From a checkpoint of a small contrastive image-text model: text encoder activation gelu.
Rows from block 5 of the text encoder of a small contrastive image-text model, named by matrix and row number. Rows with one number belong to one neuron. Each number is 50 + 10 x the weight over its row's rms, rounded and kept within 0 to 99. All counts start at 0. After the name is the row's rms in percent of the matrix's.
After each neuron's rows are labels from the 100 texts, of 14976, where the neuron reaches its highest value: "tokens" is the input token at the peak. Only what is clearly more common there than usual is listed. The data: single toy objects rendered from many sides on busy backdrops.
# fc1: MLP up (text_encoder.blocks.5.mlp.fc1.weight, 1024x256), inputs 0-255
# fc2: MLP down (text_encoder.blocks.5.mlp.fc2.weight, 256x1024, transposed), outputs 0-255

fc1.395 075:52 48 36 38 62 59 43 46 24 70 65 40 55 34 60 48 67 49 47 43 50 39 63 38 65 56 42 55 52 43 44 45 39 46 49 42 52 51 59 49 47 48 35 54 60 44 43 47 50 43 63 53 66 49 60 45 36 56 47 34 25 44 53 49 47 33 52 42 49 66 41 33 63 50 40 55 52 46 32 52 43 47 48 50 44 58 51 46 45 58 40 39 50 15 53 32 44 45 42 49 60 47 53 56 41 41 46 52 33 46 34 43 42 45 49 50 59 44 36 68 48 67 49 56 22 49 48 39 40 32 41 48 54 35 47 47 43 59 51 41 56 49 42 52 52 50 31 40 41 50 58 53 49 48 60 42 53 37 59 39 58 37 53 47 57 43 54 57 54 60 65 54 47 68 55 53 32 39 52 57 63 30 42 39 56 35 58 56 52 50 66 47 49 34 57 37 42 46 43 62 53 55 45 51 63 56 52 48 68 60 42 47 52 48 54 52 45 42 48 47 24 46 48 61 33 54 43 47 41 45 44 53 49 36 51 43 73 40 39 67 23 27 44 30 51 54 53 41 25 39 61 45 38 38 59 58
fc2.395 077:51 64 57 44 36 68 45 56 44 49 34 38 53 69 63 59 49 50 41 35 54 54 63 47 44 56 48 24 56 39 41 52 56 44 53 58 33 44 59 41 47 54 46 44 59 35 47 56 47 46 53 53 70 66 57 34 33 52 54 61 46 58 64 48 28 54 52 34 45 55 51 55 64 54 48 32 48 46 45 51 66 58 54 43 66 55 73 54 52 48 44 47 51 57 47 40 53 50 53 49 40 43 56 46 64 64 37 55 48 56 41 42 58 50 69 50 67 59 54 44 45 55 28 73 33 60 38 54 35 41 41 41 53 54 59 52 45 53 40 41 57 48 52 37 46 30 55 55 38 38 48 50 46 45 54 51 44 40 38 61 60 31 52 66 57 51 47 58 43 66 51 52 54 56 68 57 66 64 43 63 74 47 70 66 71 49 47 52 46 68 52 54 76 36 57 55 57 44 33 64 50 42 44 38 48 53 48 57 47 43 60 33 63 38 58 42 43 35 44 38 49 77 44 46 65 53 51 59 55 39 54 46 41 44 70 55 45 62 40 40 35 45 45 58 47 40 59 46 50 36 35 49 37 55 51 58
tokens: "sofa"

fc1.336 080:40 52 55 38 38 52 48 51 39 59 39 72 46 33 46 44 45 58 46 49 54 61 53 49 45 47 13 62 41 48 26 56 58 59 57 26 57 43 44 52 65 56 58 49 64 53 60 42 43 53 63 37 48 56 21 53 55 35 53 66 47 50 49 53 28 64 66 50 52 46 55 45 46 51 57 53 46 50 44 51 27 36 55 40 52 52 64 41 49 40 43 45 44 44 38 62 47 52 57 53 51 63 32 40 54 37 57 57 40 61 67 49 32 43 53 55 42 57 41 62 41 27 59 46 42 52 59 61 50 50 31 62 25 43 59 60 52 53 50 35 64 61 45 48 49 38 45 67 35 50 54 53 41 45 55 49 73 43 44 48 45 38 48 54 59 68 30 48 60 47 57 41 41 49 23 50 57 54 52 56 58 46 41 38 57 62 53 51 51 56 49 41 71 48 64 38 51 43 51 38 51 40 51 57 36 54 41 50 40 39 62 36 35 50 39 39 47 48 39 51 43 67 52 41 69 48 56 67 42 51 39 43 60 47 36 51 40 53 44 50 39 42 46 61 49 41 57 39 49 45 37 51 73 37 52 57
fc2.336 074:62 73 57 49 53 31 47 27 53 49 59 44 63 50 47 46 75 35 50 28 46 61 43 34 54 60 51 57 66 48 41 62 54 47 53 62 48 34 53 34 61 52 39 55 54 35 47 48 57 36 43 52 57 39 40 65 67 59 37 52 48 56 59 45 46 47 45 42 49 50 50 47 56 68 61 55 64 52 58 44 37 55 60 37 51 61 32 33 60 56 52 47 61 64 53 47 52 70 45 68 55 50 55 30 50 44 48 41 40 29 64 63 57 52 56 63 61 44 32 38 48 46 60 54 53 69 58 60 56 47 52 54 58 42 61 48 50 57 57 50 49 42 62 48 57 32 42 41 53 34 43 45 52 40 57 65 52 40 65 81 39 62 35 46 71 43 55 41 34 44 68 30 56 66 55 62 36 46 45 66 54 39 45 58 61 48 37 50 50 37 54 50 50 67 43 38 55 50 35 52 41 60 46 50 68 60 44 46 61 39 46 53 45 61 53 46 54 40 52 42 44 54 50 42 41 46 41 46 33 60 37 48 42 71 44 46 62 60 51 34 41 40 48 46 42 43 39 59 56 47 44 46 51 73 48 46
tokens: "arch"; "below"; "teapot"; "mug"

fc1.659 177:29 51 52 43 55 55 41 44 41 61 47 45 64 54 44 52 55 34 50 45 51 46 52 45 29 40 56 72 54 49 51 56 46 32 41 64 44 57 53 48 40 48 47 62 23 48 58 47 72 41 59 59 71 36 59 49 48 43 58 45 41 36 60 46 35 38 57 54 42 66 37 46 22 50 40 54 52 58 52 55 51 62 48 59 53 61 51 40 56 50 50 50 63 50 42 50 56 65 62 42 51 52 79 57 60 45 46 46 55 47 61 67 71 51 46 51 59 22 36 60 30 49 45 41 54 56 49 46 50 36 39 39 45 53 45 49 54 43 71 59 52 56 53 39 57 65 57 43 42 51 61 59 51 65 38 38 52 39 44 36 46 42 49 48 56 60 49 37 55 54 43 61 52 27 41 49 52 26 33 55 53 47 45 45 43 58 39 43 50 41 55 46 43 31 54 60 46 64 34 54 49 29 66 65 45 53 56 73 53 49 64 50 39 46 54 47 40 46 60 55 52 53 53 46 42 63 45 35 47 57 42 41 33 52 25 42 50 45 38 51 72 45 39 27 45 32 49 47 64 42 37 44 49 46 45 44
fc2.659 175:81 40 49 60 44 41 61 52 57 36 53 55 43 43 53 43 46 58 54 51 48 54 52 59 63 46 53 21 43 40 45 48 59 64 57 30 55 37 41 51 59 57 54 40 69 47 42 58 30 46 49 46 30 64 40 47 58 48 50 55 59 62 41 45 62 56 44 37 52 38 57 45 79 50 60 42 59 47 46 47 43 36 47 44 41 46 47 59 41 57 50 54 40 48 60 47 39 38 42 50 41 49 24 41 41 55 52 55 46 51 39 34 18 60 50 51 43 81 57 40 65 44 47 56 44 40 49 51 47 58 57 62 57 40 50 56 52 53 29 45 51 49 47 63 44 32 46 53 61 43 41 44 47 29 60 58 54 56 54 53 54 59 60 54 44 38 50 56 44 52 58 40 45 63 66 53 51 72 69 49 42 47 63 52 46 42 56 46 47 55 45 49 51 76 49 41 52 47 72 40 40 72 38 35 51 38 44 29 44 49 36 48 57 59 45 60 55 56 41 45 50 47 38 56 52 40 52 56 48 43 57 60 57 40 80 55 52 51 59 50 25 58 57 69 50 66 62 55 36 58 61 51 49 44 52 52
tokens: "white"

fc1.319 072:67 49 64 37 35 57 49 53 53 68 36 45 54 23 44 59 47 25 62 60 40 57 36 36 47 62 53 50 55 63 39 53 57 40 51 49 59 59 52 64 43 25 50 49 52 61 39 31 55 34 42 63 45 56 39 37 40 66 57 34 52 50 30 50 50 31 53 52 66 72 40 56 51 59 34 47 46 33 48 47 51 61 41 41 57 41 44 61 45 65 45 54 37 36 51 50 55 63 48 61 70 48 60 54 48 58 54 46 57 59 48 52 58 47 58 60 44 52 44 47 52 74 41 60 49 35 43 46 46 48 37 72 51 39 58 42 48 47 47 38 53 51 44 36 63 36 56 59 58 55 59 69 58 40 56 43 68 37 45 55 59 46 68 59 59 32 52 55 57 45 61 29 53 49 49 73 40 55 54 53 37 52 38 47 49 51 40 59 54 45 46 45 42 50 46 46 54 64 47 44 42 47 42 45 49 37 50 44 31 45 47 45 52 49 59 37 46 66 40 48 51 52 54 32 47 53 53 57 81 52 36 37 63 46 74 48 37 50 47 68 38 44 45 52 49 57 54 49 56 59 61 37 47 35 43 69
fc2.319 072:48 73 52 30 57 63 46 58 50 61 29 45 37 52 42 59 54 52 48 55 45 42 53 49 44 54 45 44 46 49 54 66 66 51 45 55 22 41 50 31 61 25 56 43 52 39 61 59 45 44 48 58 60 55 65 49 48 40 61 49 33 37 54 46 36 56 43 53 36 63 66 56 62 45 47 49 41 54 39 51 48 51 62 55 43 44 36 54 34 60 58 45 64 66 33 64 54 64 47 34 59 47 68 53 54 44 39 77 41 56 52 43 76 53 51 55 65 45 60 39 52 35 40 67 37 55 34 47 48 58 42 42 40 44 57 44 58 55 43 48 51 49 47 49 55 40 48 48 58 55 55 35 52 43 60 50 52 54 40 45 36 54 41 50 53 43 41 57 44 63 43 49 63 36 47 42 55 51 39 38 58 70 45 51 39 49 63 69 50 33 64 62 61 46 44 62 58 51 36 64 68 55 49 39 54 60 45 49 59 51 63 47 50 54 31 49 42 43 59 58 41 50 59 44 47 42 51 52 65 43 44 62 44 49 51 62 74 43 34 57 16 65 77 61 37 45 56 47 45 50 45 56 59 40 49 50
tokens: "sofa"; "chair"; "barrel"; "teapot"

fc1.636 069:53 38 50 47 52 57 42 46 57 42 31 48 49 49 56 44 67 39 56 56 53 54 50 43 59 51 39 40 52 56 50 49 57 54 66 61 48 55 63 48 50 42 40 53 43 43 43 56 49 60 45 41 52 48 51 32 39 63 54 52 68 55 52 68 54 47 50 29 53 64 47 52 59 40 53 32 43 51 32 59 46 65 47 41 42 52 55 58 46 56 30 50 42 31 45 61 53 50 39 37 59 68 38 46 43 48 57 46 47 48 31 56 41 73 47 50 30 38 43 58 57 56 49 64 46 47 62 67 47 48 18 50 47 48 55 36 46 60 43 45 49 66 34 43 59 36 47 50 55 59 54 39 45 46 36 51 50 42 50 64 55 44 47 50 56 33 47 45 59 28 49 33 69 42 65 51 46 66 38 49 45 37 39 35 31 51 40 47 59 30 37 38 29 47 44 36 49 33 54 48 54 42 32 52 40 39 42 32 53 39 55 42 45 44 46 36 43 55 36 38 46 67 58 41 51 64 42 39 58 42 34 41 79 54 46 44 55 47 47 76 37 29 42 51 52 60 59 47 40 67 33 59 55 44 59 40
fc2.636 078:54 44 56 42 72 25 37 54 54 60 61 55 58 58 51 60 36 45 64 59 61 47 71 70 64 53 43 44 52 68 42 63 46 64 64 37 39 55 52 52 45 46 52 50 54 63 66 50 64 52 55 39 28 24 61 55 43 41 53 34 61 37 52 50 56 45 51 40 41 40 47 43 39 63 55 64 53 51 29 63 39 36 36 57 41 38 60 52 43 41 44 46 41 50 49 53 56 44 38 62 42 56 37 60 56 47 54 40 52 51 58 62 49 33 53 33 56 54 24 53 54 56 57 40 40 47 71 55 68 59 53 42 58 57 46 53 43 53 46 40 46 65 41 38 55 56 54 56 48 53 50 57 56 48 51 62 57 66 50 41 45 45 36 45 66 53 48 49 62 45 66 63 61 37 42 46 42 29 47 48 43 54 37 57 43 42 68 42 48 74 51 67 42 50 52 47 54 53 63 47 62 52 47 55 74 34 41 51 36 45 46 56 34 56 45 60 55 37 69 48 54 58 55 50 41 56 39 37 54 47 43 29 43 53 40 63 43 57 26 56 60 26 39 37 47 51 39 55 40 49 42 62 60 49 53 49
tokens: "arch"; "trophy"; "barrel"

fc1.475 069:45 57 50 37 52 36 52 53 39 55 21 56 48 51 41 51 55 71 51 61 62 45 55 54 32 56 35 51 54 39 54 60 59 45 52 39 62 45 53 51 46 42 54 54 48 48 60 55 43 44 55 53 60 48 38 52 56 57 39 52 62 61 55 38 32 52 38 31 48 42 49 45 65 47 60 61 57 62 40 61 51 60 34 40 41 47 55 50 71 65 51 50 29 60 42 51 59 48 57 52 41 41 21 62 39 63 47 49 52 57 37 50 42 40 44 37 30 38 36 44 44 55 38 70 40 53 46 54 55 62 46 61 33 42 46 47 22 46 55 55 61 52 55 60 44 50 46 40 37 35 57 58 52 48 57 42 56 58 43 38 43 29 40 53 43 50 51 57 58 48 42 54 32 47 44 41 61 58 49 35 42 37 39 36 53 63 59 69 50 48 58 52 48 36 34 56 24 44 41 51 57 49 42 52 50 57 54 46 49 43 48 67 38 64 37 47 46 43 42 42 43 52 36 50 41 45 38 51 47 66 32 45 51 42 46 26 51 40 45 45 42 45 65 35 39 44 56 32 72 51 31 55 83 47 56 56
fc2.475 076:53 65 45 44 43 41 42 49 60 68 42 58 47 23 58 43 41 41 54 44 72 56 49 49 61 53 53 57 53 47 25 42 55 76 44 54 45 51 44 39 45 45 60 58 48 30 62 52 60 44 31 56 63 52 43 42 57 62 52 54 31 53 55 53 57 47 46 50 51 32 45 46 56 49 50 55 38 60 23 52 40 62 48 53 38 48 59 44 52 41 64 32 51 33 50 51 53 76 66 54 47 45 53 62 48 45 64 44 37 44 45 46 50 62 58 53 54 41 52 45 46 59 44 71 34 40 68 58 59 49 51 51 65 43 39 40 44 53 43 51 68 53 43 45 46 35 47 46 52 51 39 43 60 49 54 54 63 27 44 66 59 53 36 40 49 54 55 52 41 59 67 49 45 36 51 60 68 37 39 60 84 41 43 44 73 64 46 40 57 47 49 44 52 54 58 63 68 43 43 54 42 42 45 38 61 66 38 36 50 65 50 51 41 53 45 53 42 49 51 45 66 52 64 63 36 47 49 41 53 61 43 43 56 65 53 74 57 41 50 46 45 48 51 35 54 59 42 60 58 47 47 29 70 48 55 51
tokens: "arch"; "barrel"; "trophy"

fc1.487 155:48 48 57 61 31 67 55 57 55 42 48 54 26 43 39 45 60 32 51 55 52 55 45 28 40 50 61 75 30 58 35 46 53 56 59 28 54 43 44 42 49 37 23 47 55 39 49 63 76 44 80 58 48 48 56 47 51 51 59 51 46 40 64 41 63 57 59 51 78 65 55 56 42 53 49 77 30 43 46 50 49 38 49 57 49 46 48 33 60 40 62 56 51 44 63 45 55 51 24 72 63 48 61 52 42 58 57 53 54 54 40 47 57 48 69 44 38 52 54 47 63 49 60 44 56 38 32 36 56 50 53 37 57 49 47 59 48 40 54 41 39 57 54 31 46 66 53 49 42 52 48 50 41 49 44 47 42 50 36 45 57 59 58 64 59 55 59 50 45 37 69 56 45 66 45 24 44 34 45 50 61 44 37 65 55 55 38 51 36 38 49 64 44 57 54 54 57 42 56 46 62 50 52 54 43 36 53 56 45 54 52 46 52 70 44 43 51 52 31 43 55 51 59 41 34 61 49 58 42 55 49 46 65 40 40 56 45 37 63 59 43 48 41 63 58 45 43 46 54 54 47 46 58 36 43 48
fc2.487 139:55 54 54 36 69 33 43 48 57 54 47 54 75 53 63 58 44 61 43 52 51 49 56 72 54 52 45 29 63 45 70 51 54 42 43 78 37 51 49 52 55 58 78 46 46 63 50 44 26 53 23 37 54 52 49 44 48 50 44 50 45 59 34 52 33 42 36 50 27 35 51 43 59 50 50 22 57 52 53 42 50 67 55 50 67 57 53 59 39 63 46 36 57 60 38 54 46 52 75 34 33 63 46 47 70 42 59 53 46 45 55 46 40 50 36 51 55 45 45 51 38 45 47 50 51 54 66 62 38 53 53 69 37 47 47 35 51 59 39 47 59 42 41 66 59 32 45 51 58 46 54 37 63 47 57 53 64 53 61 45 42 33 43 42 45 38 43 45 59 63 40 40 60 35 60 70 56 57 61 55 39 56 59 34 45 53 62 51 58 63 49 38 61 51 47 51 41 61 38 60 44 56 50 40 57 57 51 50 55 49 54 51 51 34 43 56 42 44 59 49 45 55 47 55 58 47 47 38 60 38 53 60 38 57 66 46 53 63 33 44 62 61 70 38 38 56 57 53 38 54 52 52 35 62 45 60
tokens: "white"

fc1.165 076:63 52 46 56 55 48 36 42 51 37 53 48 53 46 64 62 53 79 52 62 49 53 47 57 60 47 45 34 43 39 68 61 60 44 70 41 57 61 61 47 54 57 57 43 43 53 42 27 64 70 50 53 35 57 54 39 48 50 67 28 44 67 44 36 64 48 84 41 53 42 52 59 62 52 46 54 42 56 58 64 57 53 52 60 60 54 38 57 52 49 45 39 50 60 49 35 61 59 57 55 48 61 45 50 48 46 61 57 56 59 44 55 57 55 61 50 40 33 57 63 68 60 44 57 48 31 56 49 59 74 34 59 51 37 67 65 48 60 51 53 37 45 45 49 60 76 50 57 58 49 43 51 53 44 56 61 47 60 43 53 54 35 58 53 43 62 40 59 33 53 34 35 62 32 49 41 57 41 46 51 56 52 64 56 65 56 52 38 52 55 50 47 45 48 52 33 44 55 33 45 44 39 59 50 57 54 72 48 60 43 55 39 62 54 69 47 51 45 45 70 47 62 53 45 48 52 42 48 54 45 49 28 56 35 61 57 64 37 46 46 34 50 67 52 52 57 49 57 50 51 31 53 61 24 56 67
fc2.165 080:49 48 58 53 40 64 52 50 57 49 61 54 38 44 48 59 50 40 66 59 35 39 55 45 44 37 58 53 49 57 44 72 51 50 40 61 59 46 45 37 45 28 41 42 30 62 55 57 54 55 61 57 53 49 50 59 63 38 32 50 46 29 23 56 42 53 51 51 44 58 50 42 44 57 43 60 49 54 63 28 56 46 50 44 47 53 52 48 57 60 59 50 43 49 29 35 51 48 59 64 56 43 33 44 49 40 52 58 42 58 42 44 57 40 14 60 45 63 37 53 54 36 37 77 44 55 45 46 44 56 51 63 43 55 63 58 64 48 52 50 45 56 44 58 63 55 49 27 45 65 56 57 66 49 34 50 52 63 66 36 50 58 39 53 45 44 43 64 40 56 57 30 52 46 59 57 50 60 37 39 56 55 42 42 18 40 52 58 44 42 67 61 52 43 48 46 36 50 49 41 59 39 54 71 57 40 55 67 48 31 47 62 53 39 50 47 54 50 61 56 64 28 49 51 59 35 43 38 56 50 67 71 51 51 49 41 59 44 54 48 68 57 55 63 59 57 62 51 57 50 47 69 59 57 41 38
tokens: "white"

fc1.598 076:55 45 66 46 46 60 52 51 53 41 45 46 40 31 51 28 36 49 47 44 55 46 33 38 38 34 22 56 62 46 31 52 57 64 32 39 40 49 36 49 63 39 35 41 43 45 44 22 64 64 39 52 56 56 37 46 62 41 41 48 43 30 43 42 47 46 47 46 55 57 49 33 47 37 69 63 51 29 46 42 31 43 31 60 33 47 71 55 46 48 40 51 45 63 43 37 46 61 47 51 52 76 45 42 57 46 42 47 50 69 57 57 78 51 53 44 43 53 47 52 39 38 43 64 31 49 54 51 49 47 43 42 49 45 36 56 51 56 52 44 55 50 47 51 31 55 62 48 59 50 52 44 63 65 62 50 56 43 29 63 39 46 61 46 42 58 46 52 40 40 69 44 40 59 55 40 49 40 35 55 51 64 42 56 46 55 52 62 54 49 33 54 36 52 35 50 47 36 53 45 52 30 35 52 56 52 43 52 43 50 52 47 40 42 52 43 53 55 35 49 56 51 54 60 43 60 53 57 44 39 43 30 31 35 50 61 48 50 36 57 40 37 41 65 63 35 49 34 49 39 46 45 59 42 39 49
fc2.598 080:47 61 56 49 50 33 52 48 55 36 57 63 45 50 51 48 49 38 60 54 46 57 49 56 53 58 57 45 52 50 71 59 51 39 68 54 68 61 50 43 44 43 69 47 46 62 71 51 70 59 63 58 71 46 50 46 40 41 55 48 50 52 55 54 40 62 58 34 52 46 50 48 53 35 35 60 39 57 36 39 46 60 54 40 44 31 41 48 47 48 57 37 52 41 55 49 53 45 58 42 56 46 57 42 47 41 74 48 57 50 56 50 49 47 47 44 58 36 40 81 46 39 55 67 58 45 53 36 50 64 63 56 53 54 45 55 43 50 45 39 49 42 41 53 47 54 68 46 47 44 57 56 43 29 27 53 43 75 34 45 54 53 51 49 62 45 50 40 44 49 49 47 72 27 53 53 61 36 43 50 46 60 49 46 43 43 69 40 37 63 61 64 55 43 47 53 44 43 73 52 58 39 54 49 44 37 61 37 44 38 44 49 55 53 43 52 41 55 77 36 60 54 53 55 53 44 36 50 35 45 66 60 47 45 55 37 31 74 46 46 32 67 48 34 40 54 36 64 39 49 59 68 32 32 68 47
tokens: "sofa"; "arch"; "level"; "trophy"

fc1.465 075:36 52 47 32 31 41 44 60 44 43 53 63 27 54 50 59 51 44 51 55 43 41 51 73 39 28 52 56 54 50 43 63 51 50 52 61 65 51 57 50 51 43 43 45 28 46 44 47 63 54 40 39 58 44 52 48 41 51 48 50 61 44 48 32 28 35 58 39 46 61 57 38 40 52 37 37 44 39 34 75 46 45 49 57 58 65 49 53 42 49 48 53 38 38 45 67 49 33 45 40 48 52 47 58 42 43 34 60 53 47 34 49 52 42 42 36 45 56 40 44 33 33 50 53 24 44 56 55 37 35 42 39 49 40 42 44 57 44 64 31 62 55 51 50 53 46 56 51 40 58 56 60 48 45 49 49 45 38 53 51 47 42 48 37 58 52 48 45 62 43 52 42 51 44 44 52 34 35 53 60 59 45 39 31 39 49 58 56 52 39 72 42 55 53 25 75 49 38 25 66 48 57 63 41 32 46 41 67 47 48 61 54 48 44 61 30 43 34 40 32 25 44 46 58 46 45 30 50 52 55 43 59 43 49 41 39 31 51 52 41 48 45 46 35 63 50 45 32 46 53 47 55 57 58 37 41
fc2.465 081:47 68 45 51 57 41 51 56 41 75 47 52 50 40 38 61 40 51 61 41 52 49 26 42 55 44 45 69 51 53 51 58 51 61 41 56 72 40 51 45 60 41 59 57 42 49 54 42 42 40 45 34 43 38 40 75 59 48 50 48 52 64 48 47 72 48 41 58 41 57 48 63 48 58 67 57 39 57 45 45 55 57 47 69 44 48 41 54 44 48 64 48 43 34 59 63 48 45 59 48 51 66 32 49 68 51 55 47 47 35 59 68 49 55 54 52 41 57 54 55 67 45 62 34 46 54 74 43 55 50 49 57 54 57 59 49 37 53 47 43 57 43 74 48 58 51 55 54 56 77 43 45 67 62 51 62 55 52 59 56 33 55 55 33 40 46 55 34 63 30 53 35 66 65 51 47 58 29 59 39 48 57 51 55 48 37 46 36 44 57 29 36 56 58 48 52 58 51 45 44 54 68 60 62 46 35 52 43 66 59 46 70 35 54 47 58 33 33 53 54 47 47 42 69 58 29 34 37 46 50 43 52 52 57 41 63 39 39 44 44 53 62 43 44 41 41 30 50 52 53 37 37 62 55 63 49
tokens: "sofa"; "barrel"; "teapot"; "trophy"

fc1.681 076:57 51 45 55 30 32 47 42 44 66 58 42 41 54 49 48 58 57 65 51 58 43 49 54 53 40 55 44 32 52 44 61 43 46 42 35 47 47 62 55 64 46 51 34 33 48 39 45 58 73 55 50 40 47 44 25 35 66 49 46 60 41 27 31 48 31 54 47 50 63 44 26 65 43 43 65 41 49 35 61 39 49 58 57 50 54 61 62 56 55 56 52 53 46 49 63 45 50 59 33 36 52 36 46 66 55 48 50 40 54 56 72 59 53 66 41 21 45 59 58 54 41 49 58 47 54 55 52 41 38 38 53 50 42 31 51 39 54 63 55 65 50 40 39 39 31 60 55 51 50 35 65 47 78 50 37 49 59 64 51 40 39 63 54 55 48 50 67 59 40 61 51 51 51 56 53 40 53 42 51 47 58 49 39 25 44 48 52 44 43 41 48 42 65 31 40 51 34 37 54 55 50 50 47 49 39 56 53 53 46 47 51 41 40 45 29 44 43 41 40 43 47 46 50 35 33 46 60 40 49 58 61 45 31 47 24 63 60 57 59 40 52 54 45 56 53 43 32 30 43 60 58 40 42 60 48
fc2.681 079:49 59 50 48 62 36 51 45 67 53 43 53 56 41 64 55 59 48 49 44 52 57 52 44 56 28 43 42 32 45 45 46 56 47 45 74 49 46 44 27 40 24 48 51 54 51 57 21 54 42 37 39 51 49 36 48 33 50 46 42 39 61 48 53 76 57 60 53 29 47 58 47 40 43 53 59 41 58 63 41 61 51 52 38 60 47 61 47 40 40 50 52 43 48 56 59 50 61 60 39 53 59 35 59 56 45 42 57 42 32 59 46 64 69 66 39 29 46 48 53 61 61 58 53 58 55 50 43 52 48 64 51 67 51 54 50 31 55 50 53 66 44 62 51 54 53 50 63 71 60 32 48 79 49 45 57 57 49 50 65 43 35 72 45 57 39 53 45 56 42 51 46 70 59 42 51 39 38 52 30 45 32 66 53 52 56 58 43 58 60 41 33 49 33 58 55 71 53 42 62 59 64 60 41 41 56 55 47 41 52 59 44 38 37 56 48 36 53 56 47 46 49 52 50 62 59 67 26 38 37 43 41 57 56 41 51 44 38 51 53 38 46 44 45 44 61 42 66 57 43 36 38 48 45 51 34
tokens: "sofa"; "arch"; "trophy"

fc1.80 085:47 35 53 38 54 61 44 51 37 54 37 66 49 42 48 50 52 42 40 39 65 57 55 40 38 67 49 53 64 54 40 46 62 51 57 48 46 31 43 51 45 40 49 48 40 48 52 39 39 36 69 52 48 60 44 62 42 55 40 50 27 59 39 53 51 60 36 45 44 50 42 30 51 58 40 43 59 51 39 44 50 53 32 43 60 30 45 54 52 52 37 72 30 60 45 40 33 56 60 34 25 66 33 45 37 38 63 39 34 25 43 69 55 48 41 55 52 45 30 48 40 38 60 63 45 58 50 55 46 44 57 41 50 42 20 63 63 52 54 44 51 47 47 46 42 43 67 54 49 50 59 45 31 60 44 55 54 51 41 55 43 50 62 43 58 60 39 55 36 43 60 53 52 37 50 48 53 44 46 40 57 48 42 48 36 52 43 53 24 39 29 48 50 48 47 41 32 50 58 53 53 61 48 51 55 37 43 47 50 42 43 55 54 61 61 49 52 74 45 36 27 61 49 52 54 31 52 42 42 59 47 43 59 48 65 41 24 37 43 59 51 49 57 47 68 47 49 47 61 49 62 58 59 29 50 52
fc2.80 079:40 53 45 31 52 47 55 37 56 59 39 28 45 37 41 55 53 50 37 39 42 54 56 44 48 45 55 58 60 45 60 65 60 33 46 42 35 34 56 37 63 46 36 39 38 51 63 44 52 37 41 51 60 59 58 43 66 57 53 56 28 57 54 62 38 76 55 39 42 57 61 45 64 56 65 39 52 60 69 47 44 53 37 38 46 50 39 48 47 58 67 47 49 47 40 46 42 56 34 46 68 65 51 48 52 43 58 53 34 34 60 40 67 61 51 49 66 36 48 52 48 54 51 66 35 64 47 63 52 48 50 53 49 48 64 53 49 63 40 42 55 43 47 26 59 17 63 45 51 51 68 52 55 41 46 56 41 56 56 63 53 58 45 39 63 54 48 57 42 59 52 36 46 66 54 42 49 63 35 51 61 60 64 59 45 62 48 59 57 39 49 35 56 34 47 52 40 35 33 55 67 37 52 57 47 47 59 50 58 63 56 48 48 44 57 43 52 51 62 54 49 50 59 44 55 49 48 51 52 48 58 59 58 44 69 45 61 71 72 53 53 71 53 45 50 46 55 46 73 63 25 48 67 49 47 35
tokens: "arch"; "mug"; "sofa"; "trophy"

fc1.345 085:56 42 53 42 56 37 44 50 58 58 48 52 51 66 36 56 55 38 50 57 58 45 39 64 53 36 42 52 42 43 29 48 46 62 45 42 51 76 55 50 54 38 35 49 29 60 47 36 39 41 53 63 52 47 47 54 60 62 40 62 48 46 50 32 31 46 43 40 36 56 50 37 43 48 37 48 42 53 43 39 48 55 53 50 48 48 53 40 63 63 52 43 52 44 51 48 49 55 59 35 34 62 56 43 52 50 60 29 50 52 39 60 43 48 45 42 41 41 39 34 72 55 33 62 57 52 55 42 48 54 29 45 43 45 46 61 66 59 44 43 62 54 44 43 60 52 67 30 54 22 67 53 58 43 44 64 53 50 59 62 40 74 63 52 44 42 50 57 61 59 52 27 40 70 40 35 44 32 48 54 51 38 44 52 49 51 66 49 66 21 46 44 47 35 46 41 53 36 37 60 45 56 29 61 56 57 55 38 32 51 46 46 46 38 53 37 49 53 41 34 52 60 56 40 57 63 57 53 61 65 68 38 50 45 35 41 49 37 55 47 39 33 43 42 62 50 42 53 62 51 63 60 44 45 69 47
fc2.345 079:55 50 51 50 37 57 63 58 44 56 56 67 37 70 28 46 33 40 46 66 49 42 52 59 50 49 42 59 50 34 44 52 62 55 51 28 48 37 61 37 41 50 64 35 43 56 61 39 68 51 64 63 45 34 45 48 58 47 54 52 55 64 63 49 51 54 47 34 54 67 71 50 45 58 55 42 41 51 40 34 53 44 57 49 25 36 30 56 51 60 56 53 55 50 52 48 52 52 61 42 46 35 53 50 43 44 58 57 58 69 56 55 43 52 45 50 46 72 42 50 40 43 56 48 47 47 74 50 43 63 51 46 42 65 47 53 60 49 48 49 66 40 46 45 55 62 55 38 66 32 73 42 51 34 39 59 64 20 36 61 57 49 45 45 44 42 52 53 47 61 45 40 63 15 45 55 54 42 66 46 50 59 56 70 42 56 58 43 37 39 51 38 52 33 51 58 50 44 54 54 60 55 37 55 36 49 61 55 47 48 46 42 39 47 38 43 53 38 34 48 46 44 59 39 34 58 31 40 55 53 44 48 30 52 52 52 63 59 49 31 56 43 45 47 38 42 46 65 61 55 47 66 60 38 53 46
tokens: "white"